config.toml
discriminator_arch = "vgg"
model = "GAN"
dataset = "drawn branching plants"
train_examples = 36250
image_size = 32
horizontal_flip = false
z_dim = 128
loss = "hinge"
generator_norm = "layernorm"
generator_activation = "silu"
generator_channel_attention = "se"
generator_widths = [32, 32, 64, 128]
generator_blocks_per_level = 3
generator_block = "basic"
generator_attention = false
generator_upsampling = "nearest_conv"
discriminator_norm = "batchnorm"
discriminator_activation = "gelu"
discriminator_depths = [2, 4, 2]
discriminator_kernel_size = 3
discriminator_stem = "deep"
discriminator_widths = [80, 128, 240]
discriminator_downsampling = "max"
instance_noise = 0.2
consistency_weight = 10
init = "kaiming_normal"
residual_init = "none"
optimizer = "muon"
muon_scale = "original"
lr = 0.0088
momentum = 0.5
nesterov = true
orthogonalizer = "polar_express"
adamw_lr_other_params = 0.0003
grad_clip = 3.0
cautious_weight_decay = true
magnitude_pruning = 0.7
steps = 5100
batch_size = 256
epochs = 36.0
lr_schedule = "linear"
final_lr_fraction = 0
warmup_steps = 150
weight_decay = 0.01
adamw_weight_decay_other_params = 0.05
Rows from block 5 of the generator, named by matrix and row number. Rows with one number belong to one channel. Each number is 128 + 32 x the weight over its row's rms, rounded and kept within 0 to 255. All counts start at 0. Numbers have three digits each. After the name is the row's rms in percent of the matrix's.
# convs0: first 3x3 conv (generator.decb.1.0.convs.0.weight, 32x32x3x3), inputs 8-15, a 3x3 kernel for each
# convs1: second 3x3 conv (generator.decb.1.0.convs.1.weight, 32x32x3x3, transposed), outputs 8-15, a 3x3 kernel for each
convs0.0 097:193128128128128184192128128128196128128128128128128128128176171094128128128128128128084128128075128128128128128128128128219205179142168128128128128179183128128128178128069128072128128128157128084128191128128128163128
convs1.0 096:128089128128108128128128058128128128128128128056128128137128057128128128128043128128206128128128128128128128128128078073128128128128058128128128128128128128128128128059048128128128128178063128128128128128128128128054
convs0.1 100:128064128179083128071128162128128128128188058128128165128073128128128128193078128064194191075128101128128088128128044128128128128096128128173128128128128145128128128150128128128128128096128128128128128128225128226128
convs1.1 103:128174128128157128171171128128128128128092166128128128128128128128128128064200066196128094128183184128089200128128128160128128206188128128128128128128122128055128128128128128128063128128128128012128128128128128128128
convs0.2 104:128185128128128101128058128128128062128083071099128062171128128128128128128128128128128128085128175087067080128128128128128128128128128128153128166128072128154128184185176128128128128128128254128182050128128128056128
convs1.2 097:128193190186128128128128066128128128128128199128128128128073128171175128128128128128128128128128128177128128128128128128128167194128128128128128128128128070128128061128128165056128128076128154128128128180128047038128
convs0.3 108:128128128128165128128128128128128128128164128128128128128180128084128128081128128128128128128128096128128184128066128128128128128128128128051128160128161058128178070192128128128128190128128128128128160128158173128167
convs1.3 103:128128176128128128128128128104128084128128128128108128184068128128128128128036128128078143128193161128174164128092128128128065211128128128213128059128128128128070128128088128101128128128128128128059061128128128128128
convs0.4 095:169128078170128128128204128128128128128128087128128128128191128128198128192215128069128253128128128083176128128054049128128128164128128128128226128037128128128128128071128128079056128172128128128128128128128017128128
convs1.4 089:128081128128128070128128128188128128191186128128158128128070080082091128128128128128128090165128128080128128128128128128170128218128164056128043128176128128061083128128128216128128128128215188128128183128128069175128
convs0.5 100:128064128055128128044063128128128193128185128086128128055128057128128128128128128128128053128128128128166128128128128172193128128128128083065128128128128128128128128128128128186128128084128128128128128098128128202079
convs1.5 106:128189128128128128128176128128156128128097128085128128128128128128060128053128128128128083128128055128229128128128128128128058076128167128128128128128128128128128128128128052128128128128128100035128128081128128022128
convs0.6 101:128128104096165128128128128093128128193128128128128245128088082093128128164128128128194191128128128184173212128128182128128128128063128128128128128128128128128066128177128128074158128128128128170199128128128128128128
convs1.6 097:128128128128128128128065128118097128128128128128128128128128171174163128128128128128128128198128128202128128128128128128079128128128173166128128128051128128128161107128128128128128128189093128205128128128128128057128
convs0.7 096:069128128128128152128128128128128198128128128071128170149128128178128128128068128081128128073128209128128073128039128128128128128128128128128128184128128128178045019128128128128128128164128128128024164128193128154128
convs1.7 101:128092202070182128128128128128128164128128128042128128128128128128175091128128082054128128128128128059128128128128128128128128185128128128128187128128128128128128128128128128128128158128175128128128128128199128128168
convs0.8 087:128128128128170188128128086054128060128128128128128128128017128096128128090128128128128083128128128170128049128128091128128128063128128128128180052175128071061128128188128128128128128082128128185128128128128035128128
convs1.8 095:064064128063128128069128128128128128128051128128128128170088169128128060128176128128128128128128185083128128128128128190161087128128207128128081128128128128128128128128128128128128174128128128128128128128128169128164
convs0.9 105:087128128128128128154052128128128128128128128128128128099128128128128128128128199128128128084128070176087128128128128128091128178203128128128128128128128128213128128128128187128235171088128128066046128128128128232128
convs1.9 105:128128128128194128128175091092128128128089070128190062128128128128167128128128185087081128128128128186128128100075089128128085163128128091128128128145128128071021128128070083160128047128128128128128172128182165168128
convs0.10 104:128090128128128128128128184128128180158174128089128128128058128128087058128128128128084128128128128154173128128067128128180128128128173128128128090128128080088128226128128055128053128128128206191128128086128188128128
convs1.10 103:128128128128128128128128128128081128128128128128043165128128128069204128128190128128128128128179128128128082128128195128085094128128128128128128128128200172188250169128128128190210128128128128128128128128128128072048
convs0.11 090:183036128128128128128128128128128128128128058189076128038094128128128128128226128128128128083191128128081128181128128128128128128074128128128128128128128128128128128128128128128128128128184128128128128128128128128033
convs1.11 093:128128128128168128128084128128166128160128128128128128128038069128086128073068128128172128173128128128059128128174083128178087128128128081059159128128016191128128039128128128128128128064173169128184128128074128128128
convs0.12 094:200128128128128128128128074128128128088128082128128128128128128128164128128128128061128199128128183128128128128128128128187173128128128095128128128128128128128128050038073128128215128128198128128166128128128128128175
convs1.12 101:128128128128128128128128128128084128128075128128193128128128128083128128128128128128077062128128128040128128078128128128128128128128128128128128128128128090191128128128128128175181128128204128128080128235128128229128
convs0.13 098:128128128076128128128128128128128190128192128128128082128128128157128049128128093036128128128128128128128049128075200076090128128062079195128128215128167128128128163128128128128128128128128128128128128089128128128128
convs1.13 101:128128128128171183128128128128128128128128128128128168128128128128128128128159128053085086128128128128128068196128128128179163090172128075128128128128128161128128128128128128128128128128215128128205128088128128128048
convs0.14 112:190128052128128203168128128128196128128128128191128128098128087128128128107128070128162128095128128128128128128083128181128080078084218128128128179128128128128128128128128128128175128128128181128128128128128142078161
convs1.14 103:128128128128193128128128094165128060128094128128128204171177219128128128199128128128128128128128128128128128128128157128128128128128133128201128082128128128128192128128128128167128128128128128128128128070128053128128
convs0.15 099:128083128172128128182166128128128199128074128128179128128205128128128128182128128128095128050128079187128128078128128128128073128128128128182077072128128128128128128173128128128128128079128185128128128202128200128083
convs1.15 101:128128128128128128128186128128090128128128128128128128070128075128157128128074128128128076128128097128128068084128128077128128163128085128128102202128128128128190128128128128128102084128128128128159128128128069128037
convs0.16 103:128128128128213128128166128128128128128190128128128185128128209128128128089128128128128179128128128128180128128101063128174179128128128179190128128128128128128128128128128128128081089208128073128128128189187128169128
convs1.16 100:080128128128090128128128128086128128128067128128128043128199128128128128128128169075128069128128128166128128128128212128128128128128049084128078084128128128034000078043103128128085128128128064128128059128128128128128
convs0.17 102:128128097128059128128128031128128128128128128128128173128128128128128128128187128128128128128128128128165128185160128174128128128128128040128188128128128217128157128128069128128128128128213180181128128128084128128092
convs1.17 102:128128128187180128128128128128068128098128128109203128128085128092090215099128128128128059128128161160128128128128128128160072060128128128128128128163128128128128128099036128128082200128128175151128128128128089128128
convs0.18 105:128128128185128128128128128178128194128204128128128128039128128128128128157128128128128128128128157128128128128178170128086128128128128204128086128153128054128128089128128128080077128066128171079128128128255128128164
convs1.18 097:128128051128128128128058128052128128128128128062128128128046128128128222128208128128128128128065128128128128174197128128128128128128128211202128128128128128088128138128128174128128128128128128128128128128128074128128
convs0.19 103:128199128164128128128084128085128128128128128128128128128128128084128083128044167128128128063054099128128128128172128128083128183128128069128128128128128128128183189128128128141128128128128177209071128222128207128072
convs1.19 106:128128128128128087128076088128128097128176128194128128128128171128128128128108128178170128015193128128109128128128064128128043166106081128093076128180128170192204128128128128068128045128128170128128128072128128128050
convs0.20 092:128128192128128128216128051128128128128128128128128128128128128080128128128128128128128128192181128128128039128128128189128128128128128128101128128128098128128128128221128068128128128128128128070231128169128128092128
convs1.20 089:128128065039128128128128067101128128128128128128128128128128128128128128128128128128128128128128128128128036128083071128177071192128052128128128076128128128128128128128201128128192128128128128128128128190192128128212
convs0.21 101:128034128128055128128128188128128128128128196128128128128128128181177128187128128128128210128128099128128128187128128128163128128128128104128128097128086084128206128128095128128128080128075174128047128128128128128128
convs1.21 097:128128187128128128128128128128128128078128128096128128128128062128059128067128128128168209157178128128128174128128128128128128182128016128128128073046128128154128208128128128128128082168128164185201203169128128128128
convs0.22 097:058128128128202078128128128128128128128128128128213128128068128128128180128128128128128128128128128128128128128128128049128128128080128128175128128128128128128092154128128076093078064128077187128162075000128128172128
convs1.22 100:128128128128128128128075128128128128175128088128099128128128128087081175128128128128128184170128200128170191128192128128128128076128128128128077062128128128128067128128200175170077225128128128058128086128181048078128
convs0.23 095:173128128128128177128128128128204128128128128184128187086128063128056058069128181128128128128103128062128070128128128128128050055128128128128087128128128128059128128128128128179128128128128128167175128128128165128128
convs1.23 094:128191165128128128128220207128128068128128128128091128128128128128128179128128166128128128128000128128128090194128128128128128128128128128128128128128128128128128167128128180128128128128128128091128128128187128128193
convs0.24 104:128128128128128128068200128128128078128128128128171128128128128128128128128128039128128128128128128128128128128087168128181128128182128128128176128073128128128227128128128211128162128128128128128128128128128128128128
convs1.24 098:128079128128078128128128128128128065086128128196173045128128196128128128128128100128128128128128128128128128128128080061128128128128128128128128128188128128128128128128128128128079128128128064128128128091094128210128
convs0.25 095:185182072128235128128074091128078128128177128128185186067076128128128128167128191128128077128128128128102128128090072128128128128128128087128128128128128128056100085179128170128169067166128059128198128128128128202128
convs1.25 101:182128128095128081128128128219179159128128101084128128128128097128128083128128128128128067128180128128175128128128128128169128196128128128074128128128128128128198128128166128089073091128128128128128128128072128128128
convs0.26 104:128057128128183128128067128128083128128154169082128128128128128128128128054128128128128128128128128128128104128067128053185192128128128128128128158187196128128189128128157128128164026128095128163107128128128128128061
convs1.26 097:128172128128128156068128128128128128128058128128061128184128128079128159075128128128128128128128128058176128128128128128128128128128128128169128093056128128128128162040196128128128128128079128225128084197128128173208
convs0.27 106:128177128070128161128128128128128158128182196128176128128128069128128089085128128128128128128128092128195128128128070128179128128199159128128079128128078128128128128128080128178128128128128128128088128128128128128105
convs1.27 111:128096128177128128088128164093084128128128070128194128128128085208128161128223128128128128170128173128128128172128128128163128128128128128181128157174165158128128128128128128128128128128128128128174128128074128128051
convs0.28 105:128128099176128128081203022060215128128128128128177191128191128128095128128186128214128128195088128128187128092128128128128092128128128128128187128128128128128128128128176184128128068128128128128128161128128128128189
convs1.28 110:128128128168128128128077191128170128200128172101128128128128128128051128128128128128128128174128067068059014128128128095128195175076166128190128128128128089104187184218177128128128175128128103188128128128128128128128
convs0.29 098:128128128128128178128128128128128128128128174128128128181224128128183128128128195128128173065128128128128128128181128128056079018128128128128128071128190128128128128128170128128077128128128128197128128128128128128128
convs1.29 109:128128128128128128128128128151058128128128089128128128089128128077058128070128128128128128063044043128171128128128148146183128082128079128090128128128128128128208202084128128128128128128128128090158180128128087084128
convs0.30 099:164128092128128084058085128048043128128128071128128128128128061128128128128128128128080128128128128128128128037128051128128128128128099073073128128128128128128128220085128128128128128128128128128128128128146128128030
convs1.30 096:128128128128128179128128076128128128184128128164128128095055199190128247128128190128049128128128088128128128128128128128128128128128128128128128078177181128128197128172083128128128128128128208169128157128128128128128
convs0.31 099:128128128175128128128128128128128128088179128185128176180128219128128082128071227128128063128128148128128166190128128157128128128128167128128128061128076098128128128128183128128128128128128059189078128071128069192084
convs1.31 096:128128128128128074128128128128128085063128128128128128128128062196255128128128128128128128179128128224067056128037063085128056086128128128128128128128156128128188128128128128128128128128128173128128128128128199128128